config.toml
crop_scale_min = 1
encoder_activation = "silu"
encoder_kernel_size = 3
fusion = "cross_attention"
decoder_norm = "layernorm"
decoder_mlp_ratio = 2
decoder_inner_norm = false
decoder_tie_embeddings = false
optimizer = "adam_atan2"
gradient_centralization = true
steps = 5100
batch_size = 48
lr_schedule = "cosine"
warmup_steps = 510
Rows from block 9 of the image encoder, named by matrix and row number. Each number is 50 + 10 x the weight over the matrix's rms, rounded and kept within 0 to 99. All counts start at 0.
# mid20: scale 3 3x3 conv (encoder.blocks.9.mid.2.0.weight, 72x72x3x3), inputs 60-71, a 3x3 kernel for each
mid20.32:50 36 58 49 49 68 51 31 67 64 54 35 67 48 46 45 45 39 53 49 50 63 36 40 53 34 47 57 55 48 57 36 62 49 59 49 65 34 60 49 53 60 50 57 61 47 59 52 39 34 58 48 49 42 54 54 36 42 50 35 54 49 43 64 68 58 45 52 56 35 40 54 37 38 61 60 46 50 49 55 41 56 59 58 52 46 38 55 44 58 48 48 74 41 58 39 54 56 27 50 42 43 56 40 62 56 54 51
mid20.33:66 59 56 52 63 57 45 39 55 65 45 40 66 32 56 54 58 45 68 38 62 57 50 51 48 49 61 57 66 50 60 57 61 33 59 46 55 47 58 30 61 63 55 47 48 47 48 43 56 37 58 48 62 58 54 56 43 47 38 48 49 60 65 60 46 37 48 49 47 56 57 46 55 58 35 41 46 49 37 47 52 56 52 45 58 44 56 62 62 43 43 56 51 48 58 43 51 49 38 55 43 48 57 48 57 50 47 57
mid20.34:50 48 33 46 67 55 51 45 44 48 41 49 57 46 42 52 56 52 54 58 57 45 44 60 49 42 57 37 34 60 57 42 42 68 42 49 43 72 35 39 37 65 61 57 59 60 67 67 48 55 55 34 52 52 57 46 49 57 36 49 51 71 52 52 48 63 42 47 43 56 44 44 51 66 37 47 50 65 67 55 61 38 43 56 69 63 51 40 54 58 55 60 66 31 50 55 54 44 32 45 44 39 46 57 46 47 40 62
mid20.35:43 69 50 41 58 63 57 61 82 55 37 56 42 46 43 34 49 54 47 46 59 52 48 50 58 48 60 42 48 39 65 35 44 36 51 55 61 68 52 74 45 58 59 45 61 56 50 58 61 28 44 55 55 38 45 36 24 64 37 63 42 47 42 57 44 43 58 58 50 62 65 49 71 52 53 55 45 44 42 39 41 43 57 53 47 59 49 42 46 72 37 44 37 34 50 60 27 34 43 39 45 40 36 71 59 52 46 47
mid20.36:65 53 51 85 49 73 47 73 53 65 70 45 48 50 48 55 50 50 51 56 69 59 54 43 41 37 34 36 52 55 45 36 49 40 51 52 53 37 66 40 27 51 56 44 56 57 41 50 57 43 42 69 50 47 45 53 32 57 68 44 53 39 32 59 41 37 54 53 43 51 57 38 58 53 59 42 45 44 51 42 56 59 46 67 53 39 66 41 20 58 58 59 53 39 76 52 51 55 45 59 34 45 60 49 54 43 41 50
mid20.37:41 45 42 51 42 49 47 43 45 49 50 35 63 39 30 50 51 56 56 65 54 54 43 54 51 54 62 61 31 59 48 53 45 42 43 68 28 30 75 37 40 46 57 40 39 41 59 55 63 54 50 51 68 38 29 45 34 60 39 49 54 43 62 60 49 44 52 51 57 39 50 15 43 57 48 43 49 45 52 51 51 53 48 35 57 58 57 49 47 47 48 68 54 49 39 42 58 51 43 46 59 47 50 43 63 51 58 45
mid20.38:40 56 51 31 59 39 31 52 56 53 56 45 50 53 54 59 59 55 42 49 52 27 35 58 26 59 49 34 33 55 57 47 70 62 62 34 57 64 37 63 55 59 58 37 36 44 60 52 49 39 42 46 45 42 74 46 34 58 44 48 47 53 56 53 45 50 61 49 44 63 38 57 42 40 46 42 54 51 38 62 43 55 61 49 66 45 55 63 63 55 54 51 57 50 66 58 46 58 27 44 40 36 54 62 68 48 48 40
mid20.39:46 19 58 49 57 47 64 65 49 48 54 48 50 45 53 72 60 54 37 52 46 54 50 47 56 74 48 42 58 39 33 27 53 68 36 47 41 46 45 48 47 46 46 59 53 71 46 33 74 44 65 45 53 30 56 54 45 42 62 56 58 64 47 53 37 20 63 33 55 62 57 43 58 42 38 65 62 39 32 62 35 48 40 49 50 49 50 42 57 44 58 47 46 45 72 47 64 51 43 51 53 45 64 38 41 62 60 44
mid20.40:65 55 63 40 43 45 40 62 49 43 40 62 29 74 52 38 31 43 54 52 47 46 34 61 55 38 54 38 45 59 74 47 50 59 47 51 53 60 55 38 27 42 64 58 55 60 50 70 39 44 55 37 45 45 54 60 43 56 58 49 38 48 39 48 45 50 33 63 51 59 44 56 72 41 26 34 43 53 66 48 40 64 38 60 45 36 47 51 49 38 53 39 60 34 53 76 61 43 52 64 47 50 30 39 47 45 59 60
mid20.41:53 61 77 52 53 53 63 59 74 50 57 31 47 62 48 37 56 39 49 61 52 34 56 35 49 57 48 46 59 48 38 38 49 56 34 49 49 52 65 43 45 68 70 60 47 62 13 56 27 60 43 33 45 50 45 37 42 40 58 44 24 59 38 39 51 67 37 50 46 51 51 48 49 61 36 48 37 28 46 39 55 49 49 55 44 58 51 55 54 57 60 38 35 57 44 49 42 54 50 50 32 47 49 37 53 57 49 52
mid20.42:51 57 53 46 41 48 44 67 62 55 29 50 37 46 60 46 42 41 58 53 57 47 37 53 61 59 50 41 38 58 48 55 39 52 64 62 52 48 53 42 49 53 69 55 62 59 52 54 45 56 48 68 39 48 61 42 41 48 41 51 47 46 43 38 35 61 46 52 48 48 47 38 61 60 60 42 30 60 49 49 57 66 39 40 45 50 49 31 28 51 64 42 50 47 61 51 49 51 51 45 43 55 51 59 54 53 30 58
mid20.43:70 41 54 63 51 68 54 68 51 44 52 34 46 50 46 34 47 58 43 54 48 51 63 45 30 35 59 52 65 54 44 63 67 43 47 52 30 53 43 44 44 43 45 49 54 42 31 46 59 46 56 50 53 56 49 48 31 50 52 57 59 50 53 53 61 33 45 47 58 51 67 60 59 48 43 53 50 56 37 51 69 47 45 54 49 56 50 60 55 48 49 45 43 30 50 45 65 60 40 46 58 64 46 40 51 56 37 32
mid20.44:50 54 40 44 59 45 63 59 38 42 36 43 52 43 45 45 53 58 78 51 42 46 54 51 49 68 57 60 47 56 53 40 47 32 55 55 53 41 47 56 24 48 48 33 58 58 46 62 50 44 38 57 61 52 56 50 42 53 43 41 60 50 43 48 43 33 64 42 47 51 48 60 31 56 39 59 49 47 42 50 43 36 49 50 33 48 55 59 40 56 60 43 48 62 46 45 64 64 43 51 58 65 48 46 59 47 57 64
mid20.45:47 40 33 49 61 59 57 53 56 62 51 50 45 31 44 56 72 63 40 51 42 41 34 53 69 54 37 28 71 61 56 58 44 43 51 40 31 51 46 45 33 64 68 33 61 44 60 51 44 60 47 56 53 61 61 48 52 60 36 64 49 68 49 71 42 72 50 58 62 78 62 78 76 59 73 39 52 53 59 60 61 30 46 35 44 51 53 44 64 66 61 47 42 45 47 54 59 43 43 69 61 71 40 55 47 65 56 52
mid20.46:66 45 77 53 45 43 57 37 46 52 56 51 45 52 41 49 31 44 64 53 47 46 50 55 47 52 73 64 52 63 42 55 62 42 44 48 36 43 41 33 34 28 36 38 49 44 66 46 65 45 66 51 48 46 47 49 48 46 37 67 55 45 59 51 61 48 50 44 45 53 66 48 40 46 67 55 57 60 53 34 49 46 58 46 31 61 40 49 33 49 39 53 43 36 50 40 55 44 51 63 56 53 58 49 65 41 40 52
mid20.47:46 49 47 68 57 50 46 70 60 51 50 45 52 37 45 69 55 50 39 25 48 66 50 54 51 60 35 51 66 50 59 57 48 48 62 33 51 48 41 50 52 54 40 47 53 47 39 42 62 50 61 59 63 43 43 47 45 40 47 37 53 51 30 50 56 41 57 50 50 44 44 45 51 56 32 41 44 36 43 55 45 48 44 50 32 51 50 41 47 25 42 54 40 42 50 55 57 52 46 57 48 45 35 42 35 49 45 39
mid20.48:75 34 53 54 50 55 65 56 57 57 62 65 47 53 54 58 54 38 59 37 55 45 52 38 65 61 56 41 47 23 46 51 44 48 45 42 61 40 44 58 43 53 54 53 59 54 52 56 63 46 54 50 53 56 60 36 53 36 60 60 30 40 50 59 46 53 70 59 52 35 71 51 52 33 51 40 50 50 56 61 51 53 48 63 34 44 42 42 68 39 46 48 60 59 46 45 44 57 49 58 77 60 56 62 44 52 61 58
mid20.49:63 71 67 69 59 55 49 61 62 44 41 39 48 42 57 33 54 41 54 45 42 53 41 52 56 28 44 35 57 42 57 38 47 57 53 46 56 60 58 60 44 41 47 75 45 48 73 56 38 50 48 44 62 49 64 38 30 35 48 53 42 32 60 76 54 46 52 41 37 40 41 32 40 44 63 37 55 39 49 46 59 52 45 39 48 51 39 53 43 39 38 44 38 45 49 54 49 39 46 54 54 43 51 29 35 54 49 41
mid20.50:60 50 47 65 59 52 35 62 53 49 47 75 26 52 59 53 54 47 59 50 52 36 56 41 37 65 66 58 50 57 59 46 65 53 72 53 36 52 53 66 52 45 54 37 53 57 47 47 45 67 55 68 60 48 61 32 41 37 44 44 49 51 40 41 68 57 48 41 36 44 52 50 49 59 58 47 61 34 37 48 43 48 51 49 50 40 41 34 50 64 23 41 39 45 53 45 38 54 46 44 46 58 38 57 35 57 54 58
mid20.51:55 53 50 53 23 46 50 57 48 48 34 49 57 44 44 28 33 61 51 52 52 50 56 55 45 55 57 41 57 36 62 60 55 39 52 67 67 37 55 49 50 57 59 58 48 43 41 39 45 56 31 48 37 41 52 45 52 37 57 32 40 50 55 44 60 49 50 41 50 52 50 68 43 54 32 42 48 40 32 53 48 62 55 33 72 61 36 62 42 47 56 44 48 71 27 36 57 37 59 55 47 58 45 34 58 49 45 56
mid20.52:66 64 43 54 52 40 59 62 48 32 59 37 46 40 56 60 47 38 72 39 23 45 36 57 66 39 58 58 42 62 74 45 58 58 57 68 36 47 45 40 37 55 30 54 42 39 55 35 38 41 53 46 43 52 40 72 51 34 43 48 53 51 50 46 62 44 58 52 27 51 45 43 37 41 34 57 45 57 33 56 54 47 53 48 36 43 51 52 45 60 59 56 36 50 56 54 57 30 52 46 50 62 63 54 41 65 54 43
mid20.53:52 58 52 40 45 36 44 54 44 64 41 40 46 49 71 43 44 44 47 72 65 39 40 47 62 50 52 41 51 51 59 60 44 37 54 60 55 58 63 62 49 60 64 60 71 42 33 60 49 45 50 57 24 27 58 53 33 45 53 46 63 63 45 51 37 53 44 62 67 49 35 49 51 47 54 39 62 53 61 62 48 56 57 83 38 31 59 41 64 39 56 51 47 57 60 59 49 41 52 35 38 52 41 58 42 34 64 52
mid20.54:49 57 76 42 53 59 60 47 54 51 47 60 40 55 50 48 46 44 60 36 62 57 37 50 71 56 66 37 58 48 53 54 50 54 61 47 57 59 41 45 45 50 53 44 37 56 48 56 42 49 49 49 53 62 61 46 63 62 63 56 54 54 58 43 48 46 54 56 41 56 40 51 33 49 42 48 59 45 40 48 56 55 54 57 49 75 49 59 35 50 45 67 57 43 58 61 47 48 57 47 47 56 43 55 43 34 60 64
mid20.55:62 58 47 68 43 38 49 45 53 46 70 63 63 43 32 49 62 43 53 51 47 61 67 44 55 73 75 65 56 50 31 69 46 39 48 57 52 53 66 62 64 50 43 63 44 44 72 45 61 40 59 52 55 51 49 38 53 66 56 43 72 48 52 49 54 52 37 43 53 31 41 54 49 53 62 58 63 56 56 49 46 40 63 40 54 56 42 41 50 31 54 33 55 79 69 43 38 52 52 42 26 52 45 43 51 44 54 44
mid20.56:54 44 59 44 53 80 52 40 42 37 60 63 68 67 61 52 37 39 58 68 52 60 68 51 65 49 51 46 56 49 64 46 48 52 52 53 35 51 55 46 55 43 47 66 44 40 56 66 36 40 51 55 49 50 57 49 58 38 49 50 44 55 46 59 50 44 51 41 55 57 43 36 68 59 76 52 38 39 65 50 48 48 47 67 35 52 44 35 49 33 39 63 41 53 40 34 55 45 33 46 48 43 48 53 36 53 32 45
mid20.57:50 62 71 58 31 59 57 46 41 46 41 56 33 34 42 36 41 49 59 44 37 54 47 53 55 42 58 65 46 55 45 50 49 44 50 45 54 52 61 49 50 47 69 32 52 49 53 60 48 36 51 58 46 44 48 72 37 44 65 26 59 58 49 65 59 45 66 68 62 54 35 40 35 27 40 32 37 47 33 48 43 56 54 45 58 65 51 53 48 56 46 50 46 48 47 55 36 50 60 57 39 60 39 52 75 69 53 44
mid20.58:48 53 45 43 50 58 52 57 56 68 50 53 42 67 70 53 66 52 35 59 50 45 51 58 51 55 57 49 29 54 53 31 40 59 55 54 39 50 39 42 46 39 55 46 41 75 47 53 49 55 61 42 62 65 51 22 27 61 47 52 40 53 35 51 53 60 36 50 43 38 56 72 46 57 59 39 44 51 42 48 56 52 64 46 54 32 37 39 48 46 41 35 48 58 35 43 39 35 61 47 61 56 48 60 62 53 57 53
mid20.59:60 49 49 60 45 68 54 48 56 57 38 35 50 48 49 45 42 61 44 60 36 79 43 59 57 52 39 40 54 61 46 55 41 45 35 35 57 38 50 26 39 31 36 53 37 66 60 54 59 38 71 40 41 44 41 61 56 57 60 44 46 28 56 65 40 59 48 47 29 28 47 26 60 30 42 53 54 37 40 53 44 49 59 54 56 45 56 40 46 51 56 49 52 48 49 27 47 55 44 55 58 40 44 58 28 44 49 59
mid20.60:57 54 65 76 39 48 45 46 57 54 38 65 42 51 39 59 53 51 72 42 48 54 57 36 53 42 31 44 70 52 54 46 64 52 62 53 63 63 64 65 54 42 60 80 59 53 60 48 53 43 55 64 47 49 49 41 51 49 38 45 60 52 56 46 38 59 64 34 54 69 45 63 50 57 49 53 52 35 38 59 54 46 43 44 58 48 54 49 54 36 61 63 54 57 50 58 53 41 59 62 67 61 87 68 42 59 60 47
mid20.61:68 62 58 48 48 56 37 55 45 67 53 54 42 45 42 47 62 67 46 38 41 67 40 46 51 38 60 38 47 64 52 45 40 36 58 52 41 71 58 74 63 66 63 49 51 46 61 32 47 50 58 46 54 42 58 38 56 56 42 47 48 53 55 43 32 57 62 47 66 60 54 61 43 53 31 50 28 37 41 35 45 53 44 54 49 56 35 56 51 63 53 61 45 46 44 58 57 44 33 48 51 40 59 38 50 56 38 55